{
  "model": "self-supervised audio encoder (BEST-RQ)",
  "input": "log_mel",
  "fused_qkv": false,
  "qk_norm": true,
  "parallel_block": false,
  "num_experts": 8,
  "shared_expert": false,
  "subsampling": 4,
  "width": 320,
  "residual_init": "none",
  "learning_rate": 0.0024,
  "adamw_lr_other_params": 0.001,
  "warmup_steps": 170
}
Rows from block 3, named by matrix and row number. Rows with one number belong to one attention dimension. Each number is 128 + 32 x the weight over its row's rms, rounded and kept within 0 to 255. All counts start at 0. After the name is the row's rms in percent of the matrix's.
# q: attention query (model.blocks.3.attn.q.weight, 320x320), inputs 214-319
# k: attention key (model.blocks.3.attn.k.weight, 320x320), inputs 214-319
q.167 093 [ 87 199 116 123 166  82 114 165 120 179 113  64 117 143 128  85 145  97  80 147 132 159 138 172 116 157 155 185 144 109 142 136 128  90  38 103 143 153 149 132 187  99 150 167  69 135 126  94 128 103  73 129 135  87 153 122 109 129 120 115  83 123 119 198 114 123  88  92 129 119 166  82 113 120 158  79 124 155  67 104 109 182 153 149 154 172  68 179 140 208 122 148 147 167  99 130 120 123 176 182 125 141 102 116 176 118]
q.168 101 [143 105 133 106 115 143 160  97 179 202  98 166 126 101 112 183 124 111  76 103 117 140  96 114 114 153  85  79 145 157 134 152  91 124  89 118 131 126 106 100 144 133 120 110 124 150  70 144 114 201  94 143 164 100 208 118  98 174 149 119 100 118 113 160 147 133 100  79  97 137 143  99 109 159  96 127 133 162  56 115 114 165 179  70 166  27 120 109  93 103 102 197 151 123 146 106 104 169 141 129  94 121 187 132 140 136]
q.169 100 [113  81 103 126 129 144 168 160  93  95 206 118 113 161 120 137  97 139 113 112 104 121 136  70 125 113 120 127  98  99 173  36  87 135 138 196 129 159 131 136 153 152 148 106 145 163 106 196 142 133 132 172  95  92 149 179 180 153 125 188 123 159 144 151  77 113 146 158 166 176 116  89 108  97 148 148 159  69 223  99 148 106 135  90 174 133 151 106 114 125 121 107  88 109  80 128 115  68 148 103 167  70 102 106 120 120]
q.170 098 [ 57  86 151 131 138 132 147 102  94 155 151 102 114 156 113  84  93 208 157 123  51 138  47 136 156 119 196  79 132 135 158 138 168 147 180 112  68  87 133 138 127 190  93 108  67 120  85  75 121  97 227 103  82 141  57 134 146 130 159 121 183 103 158  84  75 119 169 146 213 110  86 142 121 128 107  82 155 117 172 128 148 121 137 135 148  87 147 104  90 101 121 138 101  41 111  94 123 114 145  95 213 116 172 118 107  77]
q.171 103 [ 75  84 101 182 145 162 130 135 122 113 145 176 153 110 147 139 115 195 138 187 143  99 123 103 112 122 133 108 151 101  86 128 166 163  85 125 166 138  96 140 145 112 178 159 120 139 124  99 115 133 147 139 141 114 178 165 125 101 114  57 126 105 125  82 127 106 179 114 140 188  91 107 131 109  82 133 114 124 175 109 183  87 158 182 152  63 141 118 136  97 149 126 122 163 155 100 148  97 135 126 123  87 128 207  46 152]
q.172 097 [105 162 127 145  69 124 140 122  74 135 149 130 147 142  84  69 150 102 172 110 109 165  61 124 116 142 122 157 171 109 145 105 174  47 147 139 172 121 132 160 136  71 118 116 112 105 170 159  67 169 154 137 157 103 140 132  89  99 146  63 175 124 106 136 159 143 119 121  57 148 186 135 109 160 154 183 133  95 153 133 157 145 198 128 128 125  91 150 107  91 124 128 127 136 128 147 133 135 106  90  95 118 133 146 112 102]
q.173 097 [ 95 117  63 110 105 146 167 117 107 104  89 142 159 121 129 143 185  98 100 143 159 165  94  96 106 195  88 139 138 180 142  99 189 131 106 103 137 130 107  61 121 141  99  74  95 126 112 206 107 118 166 138 158 139 140 108  70 107 129 134 140 131  33  93 132 170 131 142 181 133 167 105 131  78 127 131 138  88 187 118  64 135  81 168 161 176 141 117 156 123 192  66 120 121 164 171 122 162 178 172 108 121  54  78 181  96]
q.174 088 [146 102 137 123 127 120 119 138 111 125 139 134 107 118 111 116 153 208 113 129 155  63 144  90 110 135 145 105  97  90 125 151 117 127 142 125  96  73 147 104 193 152 158 141 130 141 113 128  89 147 157 142 153 161  81 143 160 115 112 113 142 130 131 112  64 145 186 202 105 131 107  58 161 165 112 130 154 111  70 188 143 151 164 130 123 152 164 135  81 122 156  60 116 169 113  71 114  89  54  45 104  95  80 133 169  92]
q.175 090 [106 149  66 133 142 130 115 104 102 143 123 171 129 114  64 150 178 169 178  99 160 119 157 193 147 142  85 119 154  84  88 125  61 117 124  82  85 172 151 143 106 150 136 133  95  86  84 146 117 112 183 137 139 108 147 106 196 141 105 154 194 123 102 100 136  87 151 140 147 151 202  99 118 156  90 164 133 120 123  97 139 219 115 181 117  69  87 177 156 155 158 140 127 126 137 146 148  59 154 155 132 146 180 167 149  88]
q.176 090 [118 114 145 134 126 169 153 130 196 186 148 133 153 105 111 160 144 106 138 104 156  79 152 132 113 153  58 107 155 102 141  89 158 160 149 112  78 109 164 121  83  99 136 126 190  86 162 120 172 170 144  99 144 108 151 160 153 183 166 144 152 142 132 111  99  93 127 156 142  81  53 112 180 123 161 130  91  80 142  64 135 129  99 106 161 120 136 130  94 102 142 128 106  84 175 134 178 131 158 149 160 162  85 173 136 117]
q.177 100 [ 95 113 131 122 158 190 141 161 158 143 135  86 172 185 144 170  97  83 147 165 213 129 149 129 153 118  37 171 114 116 145 108 158 160 109 127  81  79 126 106 106 109 153 121  92 118 156 123  83 160 141  70 108 125 164 147 112 112 114 169 144  56 128 135 162 215 176 118  90  98 127  99  69 135 117 121 130 150 156 154 139 108  85 146 101 128  99 154 139 185 175 168 139 122 132 139 121 165 125 134  82 151 119 106  75  63]
q.178 095 [150 128 118 144 184 169 156  72 136 105 125  72 171 187  22 152 169 176 128 118  94 134 137 146 117 117 109 150  79 112 151 106 165 176 190 123 109 116 152 171 136 135 153  91  85 124 169 161 157  70 154 171 133 101 128  80 101 157 115 125 179 107  86 143 166 139  92 103 162 167 132 136 140  71  91 135 128 140 128 112 159 123  85 130  99 117 157 127 164 127 100 183 156  99 121 145  88 167 154  92 121 115  99 100  91  74]
q.179 091 [ 97 128 168  89 145  83 134  70 199 157  52 143 107  93 135 128 129 122 104 105 160 158 129 113 133 124 130  94 142 156 131 167 147 116 172 143  77 191  87 125  85 130 176 177 154 196 134 129 158 119 177 122 122 144  99 125 135 127 231 131 148 114 104  91 119 114 162 179 154  58 162 134 153 138 140 106 149 115 162  63 105 166 144 189 181 160 149 100 120 166 129  91 167  90 118 104 202 154 125 124 152 161 163 135 165  90]
q.180 103 [177 133 104  92 115 158  59  97 140 139 152 112 134  90 137 123 177 188 157 126  93 120 174 107  97 132 101  73 139 137 105 184 127 133  96 104  42 133 130 101 151  51 122 182 166 175  97 102 175  76 139 159 167  17 113 138 105  94 141 106 154 128 147 115 184  81 125 178 161  94 127 154 115 113  88  85 107 167  99 163 102 185 137 155 108 165 111 100 113  94 128 117  76 118 131 158 137 152 162  89 141 121 170  78 151 141]
q.181 086 [121  89 195 162 132  79 117 137 100 182 169 137  70  92 183 145 187 130 112 142  51  76  56  99  71  31 135 121 114  88  31 124 146 129 102 111 146 143 136 104 146 131 147 107 117 162  91 179 157 105 135  96  88 168 150 120  89 109 102 145 141 135 191 113 119  86  94 137 183 142 173 162 127 125 128 165 146 151 149 127  99 151 105 150  95 143 105 105  83 161 122 167 119 137 129 150  93 126  84  84 184 161 135 100 142 113]
q.182 087 [102 115 142 136  89 120 174  95 131 178 131 115 144 134 163  80 161  59 147 132 139 138 100 150  74 131 135 139  91  65 143 103 147 109 126 134 180 145 150  89 151 138 150 139 149 110 122 139 106 123 181 112 135 125 136 122 102 193 131 100 105 159 164 171 109 122 159 172 146 150 118 147 106 173 179  73 133  78  64 127 162 158 158 118  90 126  74 162  91 122  99 105 151  58 104 208 105 127  95 167 134 133 109 143 138 194]
q.183 099 [116 135  89  92 171 122 114 177 115  76  80 127 101 128 154 173 118 131 174 156 116 109 138  94 110 160 122 176 178 126 125 166 155  98 122  86 133 171 117 128 124 115 111 162 188 133 166  67 142 158 170 124 149 121 104 123 181 127 141 172  90 119 156 110  96 163 125 138 156 178 100 142 130 149 154 114 113  92  94  40 142 133  63 101 150  96 100 179  77 139 116 125 201 140 132  94  87 148  86 135 164 140 103  61 101 165]
q.184 094 [145 148 130 143 144 107 135 138  97  73 134 152 138 124 118 139  89 138 166 154 165 120 101 136 133 190  99 164 130 156 137 153 167  83 180 210 133  95  92 166 117 155  83 149 149  86 154 155 132 172 143 121 148 177 120  81 102 138 121 165 139 128  95 118 184 115  83 125 120 166 200 142  86 114 138 168 117 161  71 148 139 159 128 109 143  77 102 192  99 118 118 148 102 161 138 137 186  80 109 153 136 101 129 142  91 109]
q.185 097 [129 123 151 122 163  98 128 121 206 156 128 114 145 149 106 120 153 192 115 156  86  74 117  89 125 112 161  94 118 103 133  71 133 157 109 141 116 120 130 154 156 129  97 110 165 125  90 139  99  80  76 188  95  73 143 142  88 196 136 103 138 149 184 197 147 123 145 173 133 138  44 146 130 148 145  97 168 118  72 105 144 113  94 110 135 154 161 132  98 144 112 190 110 129  80  90 161 161  71 120 147 140  92  75 144  98]
q.186 096 [150 116 111 139 106 164 176 160 154  73 168 127 110 107 134 171  69 182 208  96 113 110 138 122  85 110  81 134 166 106 197 161 183 139 139  86 164 142 107 127  94 116 124 135  95 119 154 114 144 172 101 185 118 177 158 136  84 108  81 142 152 114 149 140 154 155 138  98  86 148 110  49 128 168 108 117 168 134  80 107 179 102 133 116 148 122 168 155 150 175 125 173 113 135  59 112 185 121 111 131 191  80 155 127 126 141]
q.187 088 [178  87  99 244 119 104 152 112 176 116  95  95 127 148 121 167 103 133 163 173 106 110 133 169 147  96 104 103 113 154 149 125 100 135 171 113 129  60 126  99 127  94 140 153 157 131 154 126 122 107 121 134 143 100  87  89 124 147  93 137 147 121  99 117 130 128 143 104 195  90 124 118 110 197 109 160 134 177 194 156 141 181  71  99 106 171 109 178 128 113 137 108 145 188 152 101 143 164 152 106 142  97 105 135  75  79]
q.188 093 [124 117 146 118  93  35 108 186  70  82 133 160 102 131 133 138 128  21 131 133 165 137 126 110 101 114 115 183 139 147 173 175 109 128  94 130 148 156 104 152 100  96  69 160 142 195 135  93 114 113 105 127 113  87 129  83  81 126 143 157 132 163 152 134 115 139 121 166 112 126 126 134 106 157  82 123 147  94   0 131 145 125 161 166 126 114 120 167 137 176  78 107 124 115 119 155  90 162 147 203 140 120 148 118 124 139]
q.189 096 [119 196 165 156 124 177 127 160 114 139 103 124  70  96 109  99 127 109  78 124 157 130 114 138 155 128 116 144 112 133 163 185 138 126 106 131 162 126  74 112 134 173 112 125 106 161 179 141 108 154 153 160 167 175 140 213 142  48 161 138 148 126 180 205 145  95 119 123  87 145 127 160  95 123 112 107 137  78 111 150 176  96 182 140  88 142  99 146 112 123 116 134 206  79  73 161 157 173 161 172 115 101 144 170 142 115]
q.190 097 [160 181 145 187 159 170  99 175 151  75 103 124  71 144 162 182 142 157 108 177  99  94 104 109 114 102 124 147 146  95 244 101 145  60 109  93 145  38 141 133 112 146 114 195 157  91 154 103 174 120  83 109 216 115 121 182 134  85 121 123 116 117 202 156  60  92 159 143 133 154 115 109 139 147 104 140 149 134  71 160 157 126 129 167 106 174 137 103 152 121 148  91 129 145 160 154 104 173  62  93  88 185 170 203 109 123]
q.191 100 [178  93 109 109 161  90 149 154 167 179 115 172 120 119 134 105 108 125 153 113 112 176 112 183 139 148 146  84 141 160  63 145  88 150 143 152 103  79 118  84 120 148  63 137  94 106 109 128 141 131 117 147 159  97 126 162 154 200 142 209 139 139 146 111 131 130  93 152 141 160 131 141 148 116 134 186 171  91 105 146 143 118 167  90 115 127  77 138 118 158 111 184 150 189 138  51 131 119 161 186 159 149  64  72 165  92]
q.192 103 [ 80 104 159 158 131 121 170  90 165 171 133 153 150 167 131 135  65 108 136 173 145 174 102 129 113 155 135  75 130 115 146 140 171 166 110 111 172 177 174 133 124 155 121 102 165 147 119 132  87  94 127  69 114 150 128 191  62  88 103 138  70 130  98 167  89  79 131 142 137 110 181 192 113 188 111 100 163 176 139 141 163  97 138 134  98 121 174 140 107 163 118 144 138 127 163 142 145 124  95 181 119 133 112 102 142  96]
q.193 089 [106  73 114 133 128 127 205 108 146 152 113 156  95 119 136 170 140 124  68 116 121 154 146 117 190 157 140 124 110 156 102 106 103  77 204 129  98  47 131  97  83 143 145 107 152  60 104 180 107 112 100 192 165 132 111 182 177 196 128  80 111 222 193 132 106 106 135 110 127  87 107  88 111 130 189 177 186  69 132 119 165 203 162 120 200 141 170 129 208 136 163 144  97 149 157 147 139 132  86 118 130 144 106 125  72 142]
q.194 097 [ 43  92  88 156 144 132 105 119 180 171 108  95 149 115 139  86 113 150 143 106 190 140 159 118  89 125  92 183 168 167 140  94 154 231 141 116 175 141 180 101 112  97 144 128 166 146  36 123 114 161 129 143 101 125 175  70 133 164 122 107 128 109 105 110 146 131 102 120 153 140  86 150 145 155 152  73 139 122 138 138  55  90 136  81 144 171 158 116 154 124 108 138  70  60 148 111  88 190 134 116  73 107 143 124  60 128]
q.195 097 [135 167 120  98 131 131 184 170 112 159 144 146 139 135 128 105 164  62 117 105 120 143 129 159 124 125 100 110  83  89  81 113 190  69  93 103 156 150 156  84 163 129 156  91  70 140  84 107 204 122 118 115  98 118 111 186 115 161 158 171 167  68  94 161  94 122 118 130 160 162 157  95  89 128  76 133 111 179  81 141 208 178 131 156 118 158 114  79 149 154  28  83 120 155  95 100 142 106 167 133 139 110 172 147 117 167]
q.196 096 [134 137 154 162 147 180 141 134 176 160 105  85 132 128 124  91  92 119  69 106  53 111 182 125 154  96 111 158 124 180 147 104 146 138 110 158 124 185 147 142 129 158 119 125 126 176 161 150  88 132 115 111 140 196  91 161  85 125 149  91 137 122 131  99  84 182  59  88  97 146 102 184 167 118 174 112 169  93 184 135 118 137  47 174 122 131  86  60 145  96 170 124  90 125  89 109  83 155 116 132 136 160  79 131 118 175]
q.197 091 [129 117 111 137 148 134 104 176 139 176  93 127 185 134 151 146  99 145  56  72  83 180 159 169 178 145  68 136  97  84 159  89 105 114 112 155 175  24 125 132  86 140  94  70 168 108 150 160  98 104 133 120 151  94 151  72  83  87 126 199 200 130 141 120 192  59 135 117 156 180  74 183 147  93 143 150  92 160 141  46 136 115 150  92 129 139  91 146 116 108 125 126 170 162 159 173  85  86 112 118 122 113  88 155 188 112]
q.198 089 [106 110 129 108 204  99 106 118 181 123 136  97 115 151 148 138 163 108 171  82  96 115  79 161 100 138 129 112 131 147 104  99 171 118 143 137 120 145 199 151 144 124 126 148  96 138 151 134 133 140 172 146 194 174  99 164 103  99 148  91  92 127  96 116 102 183 125  72 118 127 129 186 125 145 100 100 110 142 144 132 135 111 110  66 101 169 157 110 165 149 177 154 172  98 108 132 104 139 123  85 115  99 155 183 172  96]
k.167 095 [112 121 107 156 135 117 141  62 136  74 112 133 177 149  81 143 147 208 112  61 150 134 122 143 117 128 143 128 132 136 116 121 132 116  88  90 135 143 157 111 114 207 118 129 112 121 136  93  96 117 129  83 145 145  94 145 164 146 143  89 163  99 113 204 115 173 124 171  73 155 158 157 149 171 154  77 131 173 191 107  76 146 117 127 121 163 145 123 184 151 126  96 179  99  91  85 153 152 169 141  86 104 129 160 162 142]
k.168 104 [ 85 129 169 124 128 150 122 176 173 110 163 105 136 128 122  98 111  81 112 149  67 119 105 162 122  98 136 158 102 113  98 137 105 101 148 134 147 184 117 168 159 129 180 113 167 191  55  75 128 122 112 195 140 186 150 158 155 112 157 110 158 120 170 110  64 154 129 138 149 153 145 134 127  90 108 192 167 161 158  99  92 108  96 173 123  77 102  92  89  93 129 124 112 134 122 163 144 106 154 160 186 113 125 160 178 112]
k.169 106 [187 114 100 143  65 156 153 170 160 202  95 159  86 122 105 146  92 146  79 158 135 112 170 106 150 132 104 179  31 109 146  94 125 114  87  93 164  86  71 126 159 171 119 111 103  96 159 107 156 166 207 123  88 151 119 114  89  85 110 108  98 120  90 121 129  90 187  98 123 100  69 168 136  81 111 108 126 186 127 109 181 116  96 182 156 138 104 117 149 161  53 160 131  59 176 153  71  79 144 112 112 145 109  90 100  85]
k.170 104 [120 127 166 141 113  81 151  88 103  88 132 181 166  78 152 149  85 111 146 117 192 111  72 179  69 166  90 130 114 112 128 104  92  87 174 125 117 120 123 142  86 144 124 173 149 112 175 148  84 106 155 187  72  39 181  78 110 160 113  91 142 138 168 112 178 170 106 104 132  95 121  73 118 129 139 152 149 150 107 129  82 166 101  84 150 129 142 121 142 108 120  94 190 144 145 107 135 180 146  46 122 146  70 125  88 113]
k.171 111 [170 175 125 127 147 132  92 104 110 213 169 150 173  75 145 105 171 125  91  95 157 169 121 100 126  75 151 117  85 114 109  88 116  92 121  79 168 172  78 144 150  96 127 131 138 112  54 151 142 116 117 108 153 116 122  98 116 142 119 142  79 132 169 102  94  81 120 188 160 180 152 101 164 130 172 107 108 153 136 122 102 186 130 127 177 118  94 127 172 196  89 136 146 114 161 126 136 133 104 146 124 128 127 141 126 102]
k.172 099 [117 147 144 172 113 151 111 125 102 170 143  86  88  94 162 109 185 142  95 107 146 149 169  74 114 166 193  82 154 113 126  87 127 157 105 105 197  91 134  98 157 122 112 109 134 111  84 113 108 108 111 129  72 125 122 120 115 134 143 107 163 133  96 167 106 124 163 104 143 117 126  91 105 146 100 123 165 131  55 101 146 145 128 136 107 147 117 127 207 100 116 115 143 119 142  84 112 117 105 105 118 108  95 116 177 128]
k.173 107 [125 114 117 121 109 148 115 127 103 152 103 117  85 111 145 125 153 111  64 141 155 106 136 141 137 135 122 165 110 190 102 109 143 159 128 142  93 119 134 105 113 188 112 129 127 132 136 191 113 143 101  91  92 192 130 111  90  84 148 112 167 164 111  99 106 150 145 132  79 130 141 125 167 112  92 155 128 156 102 172 144 166 126 115 100 139 128 144 148 144 140 134  87 159 100 119  99 197  76 155  98 104 151 127 122 107]
k.174 103 [102  75 122 170  83 156 131 114 114 194 130  77 143 133 125 169 118 154 161 129 122 135 137 123 187 158 160 159 164 166 170 150 119 165 136 100  96  84 118 104 121 178 105 147 120 112 191 153 120 116 158 189 127 128 152 128 113  63 113  99 206 138 111 132 128  68 140 114 150 103 145 145 111  53 150  99 133  62 103 144 114 116 107 127 127 166 112 129 120 145 123  92  88 108 110 112 163  95 173 158 131 143 158 122 136 170]
k.175 093 [158 131 117 188  88 104 199 169 191 128 113 139 132 126 167 153 112 156 100 110  78  88 169 117 107 114 107 150 162 131  81 101 126  82 109  99  93 165  92 183 170 101  95 130 101 137 143 184 124 166  48 163 153 167 150 149 121 108 140 142  70 134  60 112 169 124  91  88 134 112 163 159 163 135  82 130  91 159 159 130 163 124 128 147 137  85 176 153 159 140 113 135 170 124 145 125 138  73 114 114  49 164 114 102  87 140]
k.176 095 [135 122 135 141 102  63 129 179  82  85 163 116 210 137 142 128 157 147 151 140 211 180 132 146 146 126 113 139 103 192 114 127  72 141 109 162 118  50  78  98 121 132 157 122 156 129 128 156  74  98 149  79 142 160 124 114  95 105  73  56 125 119  97 169 145 194 193 180 103 151 140 125 130 101 106 172 144 130 146 115 104  81  60  94 204  97 106 141  95 116 146 140  82 152 123 125 167 146 105 174  93  97 187 105 104  66]
k.177 104 [123 179 116  69 102 143  96  98 108 115 106 138 129  75 165 177 114 104 120 162  69 149 118 140  91  92 104 134 162 117 143 137  67 118 184  47 108 117 108 143 126 146 118 102 161 145  94  82 177 101 189 133  90  88 120 167 101 146  79 105 117 125 148 158 119  85 166 163 132 118 138 110 132 128 126 150 116 166 141 104 151 136 103 128 108 102 163  87 144  95 151  94  56 130 113  97 147 122 104 109 104 119 178 150 131 106]
k.178 098 [144 119 121 166  75 122  96 103  62 124 135 151  89  95 124 107 139 118 154  72 119 139  47 108 122 123 143 129 114 131 182 118 147 137 187 144  92  83 129 144 137 148  89 137  74 122 131 165  91  64 141 108 129  85 153 105 104  98 123 173 116  68 150 196 148 111 176  38  66 104 182 142 197 123 176 142 151 108 102 115 147 169 111 149 157 146 104 108  78 115 101 105 101 140 120 155 106 168 112 130 114 178 125  79 141 102]
k.179 099 [ 98 150 115 176 131 123 164 113  57 134  91 108 165 124 146 149 138 174  72 130 117 134  64 112 172 145 146  79 105 155 139 123 137 156 112 176 165 153 109 135 101 117 129 103 136 104 165 133  64 107  95 125 189  92 163 156 123 156 211 134 138  80 122 134 152 124 120 144 127 120  96  82  84 125  73 115 145 105 107 112 131 139  84  95 111 147 151 154 159 184 196  96 127 112  94 176 139 115 106 101 125  75 148 135  96 181]
k.180 107 [ 41 159 118 119 150  82 124 166 127 116 238 126 161 132  68  80 139 151 118 170 115  97 190 111 131 130 163 163  73 112 116 113 143 171 125 132  95  59 162 125 182 169 135 135  98  99 109 104  99 206  93 169 105 116 127 128 161 125 214 153 108 151 196  53 103 185  73 109 106 116 142 137  84 133 147 131 121 111 151 132 124 132 123  96  51 143 107 106  72 145 109 182 166 169 117 145  73  73 163 130 154 130  71  74  67 151]
k.181 091 [106 141 158 142 110 131 126 154 110 138 131 126 118 110 107 122 126 114  99 141 172  81 113 119 118 107 111 152 111  64 133 100 135 170 108 115 105 109 140 119 177 100  91 178 124  99 126 110 126 151 123 137 102 116 133 137 137 178 130  99 129  68 138 128 125 107 157 136 160 110 115  98  38 114 175 182 166 116 156 129 120  43  62 166  80 104 124 118 176 116 134 165 168 149 170 125 103 193 155  70 101 169 115  38 163  96]
k.182 090 [172 171 159 137 157 121 148 113 128  61  66 137 112 136 153 115 105 120 125 136 150 120 154  81  94 136 109 127  88 112 119 141 100 115  94 119 100 158 130  86 145 134 113 159 192 192 128 124  59 125 120 111  81 149 168 167 158 105 126 171  86 166 116 120 124 129 107 132 177 170 100 149  98  94  61 147 153 127 148 129 138 136 163 133 137 126 112 155 151  84 121 213 180 128 143 139 121 164  96 149 104  82 107 108 204 146]
k.183 094 [125 123  98 123 175 123 208 117 136  77  79  86 122 139  91 134 166  98 128 166 152 146  65 159 122 116 133 120 106 170 159 155 155 175 119 102 156  96 110 140 130 132 130  97 118 116  89 140 156  83 140 145 127 111  85 181 126 170  96 145  80 144 103 124 183  89  72  92  84 193  77 102 158 120 123 127 116 172 144 119 120 109 136 146 149 130 150 189 150 133  68 156  95 187 119 154  99 101 121 152  80 137 102 140 146 110]
k.184 097 [131 146 185 142 139 142 151 113 114 138 148 177  74 139  95  84 158 128 133 119 121  85  76 100 111 100 161 145 154 133 161 170 197 145  70 106 144 147 158 145  57 128  96 181 130 131 157 121 151 165 141 138 197 116  85  95  98 143 111  96 108 140 157 168 123  73 131 111 136 185 144 152 150 134 139 115 152 145 162 165  56 113 114 175 137 148 102 119 112  69  92 127  89 100  86 125 110 130  96 103 125 116 121 169 128  79]
k.185 104 [131  97  93 144  49  75 191 110 120 142 100 152 149 100  95 170 185  86 134  80  98 117 149  93 131 102 106 155 181  87 110  89 117 104 115 152 101 142 159 129 143 114 134 142 155 117  69  76  73 137 124  99 163 122 115  87 139 114 173 156 120  97 154 142 150 119 135  84  99 124 158 153 113 151 173  96 129 115 175 120 124 211  91 115  93  85  85 146 151 165 145  93 208 129 162 215 190 175 124 195 158 112 115 141 112 138]
k.186 092 [ 95 195 142 122 141 110  48  59 135 149 154 157  93 147 108 185 150 185 122 153 126 143 137 123 107 101 159  92 159 106  73 153 117 186  98  88 118 143 171 138 147 116 150 151 151 112 119 149 133 102 151 107 147 153 108  96 157  58 150 130 138 148 153  99  77 151 107 128 161 227 118 172  95 127 109 171  93 125 116 125 105 115  79 131 173  93 124 105  93 140 109 130 146  90 164 142 144  97 170  89 143 170 144 155 101 152]
k.187 100 [136  68 170 176  78  71  43 160 133 146 104 168 109 109 102 150 174 116 128 127  74 158 118 142 161 157 120 175 155 127 145 144  77 146 131 124 117  86  92 121 128 151 133 124  92 178 102  76  79 133 174 147 117 134 162 139 126 156  86 108 186 116 123 104 148 136 191 122  72 112 157 189 150 119 162 173  92  99 109  94 110 113 138 147 121 129  54 104 114 120 168 180 168 127 103 150 120 166  95 112 139 146 164 146  94  85]
k.188 096 [119 170 101 114 105 121 123 116 212 126 174  93 130 106  98 141 129 154 161  95  88 100 158 140 183 111 163 124 127 155 143  88 152 157  70  96 141 133 141 128 121 121 140 145 146  87 120  91 136 187 163  69 144 138 123 137 175 127 122 138 131 141 176 169 166 162 108  69 118 121 129 133 105 126 102 130 143 113 121 102 130 148 109 191  62 186 109 152 151  97  62 160 205 117  64 144 150  92 123 107 108 115 139 144 128 187]
k.189 103 [144 165 123 139 157 106 194 117  86 128 100 160 154 179 114 107 145 137 163 108 173 117 119 130 133 128 106 122 152 120 118 136 107 135 180 111 161 165 176 181  92 107 157 143 131  91 158  96 120 113  77  88 153  72 138  97 169 146 121  95 141  99 148 141 128 118 108 114 134 151 153 129  73 136 101 147 105  76 120 108 146 195 118 117 123 161  76 137 195 102 135  75 176 173  48  78 176  80 178 102  97 155 157 120  92 134]
k.190 103 [118  76  80 190 108 129  98 154 167 102 138 110 124 100  87 198 121  90 138 175 144 150 132 109  72  90 116 217 120 114 163 182 127 128 121  85 121  87  28 154  75 150 152 161 149 147 130  99 127 115  91 202 146 136 118  84 180 116 131 142 132 117 158 153 144 105  74 174 163 193 139 164 146 133 109 134 171 119  98 104 133 186 151 120 128  60 100 171 138  92 114 138 164 152 109 113 157  77 122  98 124 130 114 143  91 103]
k.191 097 [104 115 133 171 138 110 103 145 123 118 178 107 140 159  93 140  96  91 104 128 139  88  84 100 149 132  69  93 146 137 110 142 171 115 108  41 171 110 154 151  45 122 114 150 140  90 136 111 113 149 192  98 154 114  76 145 183 157 187 120 168  77 111 145 120 158 189 127 106 107 169 134 114 167  86 125 183 120 255  95 121  91 142 182 105 193 155 143 123 153 160  81 132 143 108  69 162  95 132 121 187  97 168  78 155 131]
k.192 107 [ 45 153 125 152 167 155 124 126 136  93 135 129 131  95 159 140 165 110 150 168  65  86 146 133 147 127 135  81 127 122 141 169 134 119 139  66 148 141 138 164  75  57 129 142 122 133 172  58 162 109  99 148 103  90 100 152 129  92 155  86 121 167 136  66  92 120 104 136 121 161 129 164 105 175 158 133 132  76 131 177 150  87 167 150 126 103  86 175 171 176  92 117 145 118 179  97 155 130 132 160 177 192 129  85 106 125]
k.193 096 [204 126 147 131 102 185 181 121 142 211 100 127 110 205 151 128 150 132  89  45  82 157  83 110 147 114  90 127 137 109 103 134 105 132 119 119 166 140 123 129 158 131 121 137 130  74  77 131 138 124 131 117 176 132 127 154 107 146 129 178 103 158 147 120 161 110 144 130 163 181 134 156 144 100 113 151 147 180  75 166 115 126  73 133 104 112 144 100 141 135  92 141  74 110  84 109  73  66 175 108 149  77 123 131 169  97]
k.194 104 [112 143 111 165 141 165 113 131 129 161  38 171 164 159 125 153 150  44  82 162 141 149 115 114  76 165 149 178 158 144  94 159 152 138  87 118 148 127 118 125 116  56 155 110  79 126 147 132 100 112  82 140 114 219 139  57 138  63  99 129 136 153 151 157 111 160 119 158 100 112 118 154 202 115 114 152 129 203 113 165 102 166 157 117  99  79 122 125 112 141 122 143 190 102 123 144 131  50 156 147 108 119  87  93 133 138]
k.195 100 [137 111 110 106 175  97  74 158 124 162 173 101  99 151 170 157 121 120 131 191 174  99 106 109 119 112 121  98 116 127  83 168  87  47 119 199  58 132  63 168  97 189 173 123 152 134 109 135 159 142 140 134 131 109 178 159  95 180 156 148 169 223 154 137 180 187  68 154  72 122  98  78 115 109 109 102 139  45 170 162 123  87 102 112 144 107  60 123 204  96 166 132 133 168 117 173 161 133 124 209 121 140 156 115  75 168]
k.196 102 [102 135 153  76 110 141 137  65 154 184 139  98 116 113  98 109 122  91  41 116  91 114 156 102  90 142 122 186 113 133 114 132 155 157 119 135 119 178  87  85 139 122 152 105 127 128 114 134 182  99 100 186  95 137 106 139 144 176  67 112 145 127 166 118 105  51 190 151 118 150 139 169 136 139 133 157 111 124  57 117 170 155 165  99 113 146 134 111 135 148 158  99  98 112 142 130 132  89  76 124 136 119 110 129  76 102]
k.197 094 [ 95 100 122 144 145 139 132 176  75  89 101 150  83 170 147  59 144 128 111 158 121 146 144 142 133  85 133 187 165 102  94 129 122 176  89 170 146 144  98 142 135 102 147 127 189  93 117 112 183  99 103 169 167 109 129 176  93 179 111 179 126 133 114  96 140 141 112  98 185 111 168 158 109 141 102 114  91  99 151  88 111  86 131 155  99 118 181 152 186  77 127 148  98 106 130 142  94 126  95 126 102  91  86 111 121 155]
k.198 108 [104 139 153 116 128 110 159  59  73 121  76 165 125  55 183 164 135 148  96 103 145 166 170 100 145 143 164 146 192  69 112 146 127 114 140  77 119 142 133 144  87 101 132 205 130 184  72 116 161 115 157 164  92 107 102  98 181  95 177 132  98 160 120 151 171 159 170 127 131 143 145 145 119 117 140 147  94 132 135  94 107  75 139 180 128 107 196 117 145 148 158 120 109  88 174 132 117 121 131 107 167 153  90 115 119 205]